{"model": "image denoising model", "dataset": "rendered scenes of toy objects such as cars, trees, mugs and chairs", "train_examples": 48750, "image_size": 32, "crop_scale_min": 0.8, "horizontal_flip": false, "rotation_deg": 10, "task": "denoising", "loss": "mse", "noise_std": 0.4, "arch": "unet", "norm": "groupnorm", "hidden_act": "gelu", "weight_standardization": false, "widths": [96, 192, 384, 384], "blocks_per_level": 2, "block": "plain", "attention": false, "upsampling": "transposed_conv", "init": "kaiming_normal", "optimizer": "soap", "beta2": 0.95, "learning_rate": 0.0048, "beta1": 0.95, "shampoo_beta": 0.95, "eps": 1e-08, "precondition_frequency": 10, "max_precond_dim": 1024, "merge_dims": false, "one_sided": true, "adamw_lr_other_params": 0.0019, "max_grad_norm": 0.5, "l1_shrink": 0.003, "ema_decay": 0.99, "max_steps": 12400, "batch_size": 128, "epochs": 32.6, "lr_schedule": "constant", "warmup_steps": 240, "weight_decay": 0.0, "adamw_weight_decay_other_params": 0}
Rows from block 8 of a small image denoising model, named by matrix and row number. Each number is 500 + 50 x the weight over its row's rms, rounded and kept within 0 to 999. All counts start at 0. Numbers have three digits each.
After each channel's rows are labels from the 100 images, of 14976, where the channel reaches its highest value: "top examples" is what is common among them. Only what is clearly more common there than usual is listed. The data: rendered scenes of toy objects such as cars, trees, mugs and chairs.
# conv: 3x3 conv (model.decb.0.0.conv.weight, 384x768x3x3, each kernel summed), inputs 256-511

conv.59:507488495532570500476528520505496472498523486495508507492508467490502506515527488516535515480504499505527515474499492513500490481476453513437499539533479483509529494482519488521508520556499483480487487501473475484513491541539470504495531477502507491480525516464527458517481490496536500478518478444525521511514540519487524592504498502497460485518481504548444436533530491525452520473534432512490463401492461571502463477445453513479423465458461369487524518511480403541589536469526521514494439506406459427631467403497467610443523452488536423577522422534519490395456433402490602476604534577455518516537501479518570484550503479518476566316457515486333434477500484461504488537522471621434514459456649470493513558466504476500521491533405435481572523511592464490523547463469406
top examples: airplane

conv.356:459486472449505502511507475499477491490436491501479521498510482510517470520511486495492491529473481516502509481531522485506484490486488525494542518505504498540580490499549504517513489479548525481494539520494499517489480491503475503514510496561485498515475518465499533518479498519539503493496497445503533520496512503508522509529464537527528483531502503504487472518503484525536518510470474495476464471496509483618504504518476534480409484506439766469411515450545482491603494503520338491294435414505515419414595479499594543397404468499446565487425496530506568449581501557394459474521522569454464351491568468542441488484436426396595535625628538517534508486553386582529448642629516563514458600420517538599495559519444533477447526455586432511497558434564329625444517398375547
top examples: mushroom; light from the right; largest object: mushroom

conv.36:504485525515444521448516514483533563487464513521523494493486463523490540462471467524539524460513458493512502478503474460452557535579492527514501542486521503493489549492526484508532524562480492490526542505447507500512529472466521483489492475499516494472451537455505443514493484508483546504511508496550509484514481453482487542513499465513480496436502520511534498522519520501471484485508624566698567423570403458419552582462583509465565488521541632459506514531504423460530500566562540409562557475419566491467459574528593402449464367501492307420501463456527491435549508465539444562469464506508545495473320536579557450536525518476527510492536519548525445513333491512515513521491516431453617506579477343477505389402502394417646465280505440518540529528409457229495496454531454
top examples: mushroom; largest object: mushroom

conv.12:534499514480531512545493482452504514446506490496526503457517471512477473547508469469518469524505501503504508498494484492541488513497553506407494485496523485477501470504524476540506510479553526511505498497496498472472513510486479512447493485499505501500469510529501516489479531485399493477498519529486507504490493504486529490502523509505513489526475504478502500472462519492501501529507485496498491507455481433600468499508591441478492559270490500455545280423493488474565590501531488473584469277512508494494249485521462479442372465440568510454458497593498473604495462444575490483501454513431456556559523384436295489479478546474474641492469541556503460507463464450458484507501455443514407483482497384343488430540486479542517423490635521465533446280517456519450433518515445
top examples: ladder

conv.153:472471510537559493448495539492483434550515460478500514511529479528463527466484481464533500510494490453459469503499524500546520502456479530672461525492504510511517532475505508440534494446537521546523501514487482494492489508505613484495452525495464523499481523517503481480490492496531520500481508462484518488497483520491396562486469496511452513471546402494457495519495400468440433502554535535469589545484503566511527571566486506553358536502531583446542423547502487468503501504478463430449585402461384425464414485522532461503468549475420461568497455467504464522499508548526436430425475512401444516553462459430416531527501509521453523419440667469534459465464539479523497520620557433699496601607478540426543549514427498586498368540539501583484518544525517498430523430494600
top examples: ladder; largest object: ladder

conv.241:535477513477514463505484498501488458474462517561548574476510517527432533533449505510517504530495470528543529495521499488507475480464476519415553517487528518481531492541440574477517481487447518481504520502524478506517502470472471535531490552454514464580533502556534483499494517482538462483493456604480499425515506575521582488471496516472504463497539459511489471507488510494484534523470606532432456447419536532368512577524517517550449531459432570500469473545527571507530514498541501573531466526426430481443454556427440488522605425515456405571473465450463522485481376459524521583581463465491488441379621590488431458433510488533472528479557564537454433519556559380663573535505563392371530413510489523375520409467453443387500499414483580515431433556582490489615493409576483
top examples: house; largest object: house; robot; largest object: robot

conv.56:474479503506530499486508482469487447447614494497539534500494504413469477562553496509515514483498579495525529497512483531538449465483475482418448544497499496490520473482479496478537478476496493506473467505502511474509512507451451575463497542457486529478608490486509466490474517498482525513523495543478473472563542490527591512474558514473455452479498412497488485505500471506451488503518392535468570458372399583371455429503451463565436417476482346496431532513523483557509347518459550442552470488274455455571480571504552556518579506498537374416548494520530496442408490435517538550442412462470541369490477452446478456530523388477486466430469436487389543514504403379395537488493586552490466445422507382578383449499491489498398427494428683545597535477496570641514492436463521
top examples: airplane

conv.6:507509456548546502497524513518506512525456486505453500528485490542508492487463498470513474493495492497508517462515504533491504486499495483519518529480488520525464478558529547490508490530510461523496514485497500485548487518564502502495511475480565488478521482530470499486509451534541484491497509490501526541515471498493498597517399501496482509483544575518466484517549514500471495457508484526588462386483430399387391499509465458582415534458509592461489520603424573508436495532534467427516455551453584606543460470457394541417580515459468415500485520491490570487467397476527441515523505465443522493505427458472542495463655501423512481643429484506517516445326515536509587510479476526409435483581594449551526412489502453567446476479438534492480406560475431452468407575505470
top examples: car

conv.161:495487485493470506562490505480503540503454484464506487500490482520523497454485515551496494488503484481473501471489511524467502470514529505507504505519482515499501507482536435504423500514492503479501487534532512492540498500481491479480493479463494488464493523490472480516525493522495510538520512459491512492421514468463480515515489464512495507484499576548497513484505508492495487473477568530445600486443461543461593571620629452506511393479509674484447477494511407426570564506433472556479480500557451478625464460572549597556421473505441609472474487524533476532465545512520310407409479443387553464450421505501462474500518431482390455415469556531522419362493484556641444548520547568615483507525545540443522577485636514576639400559489387538476692502443498511481448495518533
top examples: robot; largest object: robot; boat

conv.192:512481483479495498543496508474524522468492454486495511478545532509521469505488497556502497480505463521483473496586486528492470496483505529496510485511448509485562511499534504480500492490483533483496482514506466486461549479468537474515506498452513517496482507400514512488469492485483538478502511495510511510497511528480476511548515509461492481505524471516482485516535522498507459526531514418535490509422577447484532544561434489603529491361546413461470467536477497498475457479673544471436528497568390566485408441583596540437446417506594624535498476443546450393513434484551523496409484531453459469445600549464485445570552518425504475541408531455444459501397530503569468450556462505327485524484449509488468417481498515511487479536511384460453478525514501466458481537492606
top examples: ladder

conv.219:564525521517508505620478477514498527399465507515422483489483514542534538582470567477481492449478487461523508509413501492423466570549492510352567551545505467511500488538472523517447488492571497493536510517573533498495492505483410517518494474500455518459528490525479515534550467507453484442531504539536547493478510534513609503525521504521518497519454560476534536470520517512558533464478431471496505377469478460619467458529514400456521369551455529348398355605467531456566479420470534450540473523565509383437520595422483480448495449379436506484542360454523497534526392391471426435507527466498454523458423354459372371491440537508427451510482495545371488485500436598471419318546547384545466450383492528379514481448495462390444428463465470480519539523533433450413462546516444
top examples: mushroom; largest object: mushroom

conv.185:490512513476473511521500503476487497534496496491525477506512537463482490496516504505505502521486507479499487511493499485512539509528485471499480523458545516470481525512465519504482496452466532514571494501487522509495475497467494475521430534483486493498497482508479493486531512506516502492506557505475495486493506476482511523500507523453504500499492494478527511475482486490522496465485411461414529432442535481433503513550429448492403452599446551482567431495417527518375485443466485544435606479428495474308603553512474529372503524477492259617445466490493506564462357309434564473531540480431501434443424441453516538434434563527543514285692437418442548460473477693462359397477383398491407546467447478507495504544470438464467517568487538483511373440455538559476448477471534
top examples: mushroom; umbrella; largest object: mushroom; largest object: umbrella

conv.240:498521502526510481496497458486498509518482510469520519511512503507439494483462545481506474542516515522478484519467510548532486512476534399532535512520499505538479517501496526436518474487555529483467503511490553557476493513501515490503485534562448542515478464577466542475513479459527469468474511503506478485489456549475473468471479478510558517444524439465533496475487510496491509493456485473525520538660662580524481531504505481480670529455515464475530465491589533564428555457537535511498495598473497486579551534551544503424501508550550483557464515564558502492464490602552599599495519520465565622548428533561511496553506633599407410325489641424524502513471514465629491499466523446622581518394564564484565500551512488560635546478458531632495570516465576556640592511599508
top examples: ladder

conv.128:531487505493515467521488487475492482475533474479477485500484510480502427537516513490498501525487516504512482519495517512530433509485497492447495494490532508504547463474497480495516491450531507520453495512535501444509524503484469499464485506498466505504549504497485510515483517505482529504566496502449504523507520496525528495517520525466492476511506467506508541535495481513500488472529283434510546518335525523536582458526504466480480357419432288493463445527404447517471538435412454497469322531497499428557545508404458398488698472422486460427537584473445455478462474315423480409402512461461539474402474469534433507446536578444523410312423424502477452403408426397391534383589520367362349429392502494607501413406569454459487500424443631508504598591665537448489519500483486
top examples: airplane

conv.66:487499496546496500436504538515512515502473426501490510491490513525525523435476462647494501439525523526505496474491491593457493487489412506502497497519471564502480504483579472457551484528519418489519518497453477546520528571536481496503491518466493553474530523463514505500468491488515525499503473438557525507483522515455513522533431487477493510431516525529463418509521451477439489493501498417525497507411459448613446403603471481444568484510522245466413490494422459471559370558501503524539488531510476545504571429514413566462575405552428513500603440555560472549508513524529376520511486473544529535396553452497580484507566470504476555369427494472505459468451485349374456471552492441538473549422336576571477546445502453414455537480517428434442527536616652499509533569502484
top examples: airplane

conv.327:528570460477556514494507528469545495568535495484502524503482502493506478464486511488510492506482499425489538486532508528505484469470521506541475470488466558510446551497479472444575472490490472528453497527492550462545497532566542521506522523507569520452557510504483501477481505493511488506533461514469498502514466488537413584435437471533479523505516517487479521495523506545432511579568396502545418507516505506504489493437518528396474604451493564581557540493570616495436453511540495504564573517485506502453447528461452500436466440521460383384496519502484434492496506461502448493457375504486505464475371529588527467478518482446519504364531339440551580502502512516510510519568416417450437411529337482425506515402499436435462507490475439521554509519421540539412532447542384
top examples: robot; mushroom; largest object: robot

conv.65:521497507492498486491475468492493494493507470498519518491484498517482497504487479526512493499485507504495468517519494515441483511476512528468526489512555493478525504517558466504542494495534452495498515508516503497526533511494497474498516508516490483498499502481506490473502518512507520456481520495503520512510515547460498501486492519468502536477493517524515484527501502475490480491464246580450468484429528512418526323588488472423609423357546539427425509532451557524535516533473484503499422437442498497526378502523464430542552455428492535403488491474447499564511548563510486481668450527396476414538491535507448588422495485522576336467555563539463547458478435578538556465574464369355561507334317475541510443549495449469454527458411567589436611467413629469558504471464481
top examples: mushroom; largest object: mushroom

conv.269:458458498453503481601502452461479496489440501507514529495511523518438459504479546499537471521446461501491540474460495501514501469521504546524519552473509490500547489489459525479487450468496584448531446508524520468499466419385488517508471537499461441493455478511522470518470530511520524510486582518472462478436529522503502518592460492501487438558531484488523539489483539486509486514412510510615536479511510383320457465483549510468458510466413453477471573462494369669341441604514511496497538463350430517458458535431517511496509540390492455515506546491513452499422443493500653463657480479480456489603516502464539514476499570532588476697449513497553511440551461369444565521400437565385455491399443540600499480423507416418480525476508595495447446484485473507488446485514462
top examples: airplane

conv.73:541488543497444510479475505499470521498510456478517491515491501492512500483532472542492496485527507504505491470507477510500491505500469481496518530501527534484550486527553495508485532529438487494509519486466490498490471521523497502508499496526510488495509492473484508517492498529492509513524503479520509499489570488452511464486520471426497490520493518462519488504504494504520484481462663604524485405475569363467549304459431487468583568524470574421524526480422555456613566521500426570506508497459559495339410476479409494482452462545456456498464416435425503611528575391488487485452463452526545526394410448497480523387474475494471506313405507529327446453508530390424459539468462441562497535488341469424506585472466474458512527465613494556446445511547386536411555526528483
top examples: house; largest object: house; arch

conv.82:499567501492514504624483442491500509483491521548509496497512551502433466551520525475495465516508466533477519508525466513592466458483518509522533456487562478500515445541460494490461482494496546552500442487547507521465538486510514472509520467476525457531471472442496543505503569478514458477470566466467485514495495521500467438534481497505475507583487496472505571447481500485492486542451465367531506528478606589345493647522551425325438484490415455526475457488477281434508539511434462563490544424469415486487572460467563500543558522486526547448467601527503570481546393454527433419625472592401425502437577483555492532457486455463489406395332577494504435503478505460542498530557489528479447434376535546443545493444434551448577459457575488414446532593464485379516371437511577
top examples: ladder; largest object: ladder

conv.291:474478503538469496519471515493543485479442485517496497509531474490533497480503501532481519462525529493517535455484492497461539483505501539549485546479493530525503422549506503514507557508475500506514496477461494496521514485464503507519457478504533493504518503456506462565487525519509486512487528438515548506541542510489471533507550515476438505518497508548471492544560487532500490462563491433505445459446468485486408540510503474483476525471553519465529469533476449476563536482533511552555520536509522459500426399518659467516480457429541498480462462470443503419460449485444547379404495518412372531490486371459437434532439485462400453496540567514472430529509416437587388492339426547519533468470679492427574516339508613420453471443554283489538420478451519463469457665519500
top examples: ladder; largest object: ladder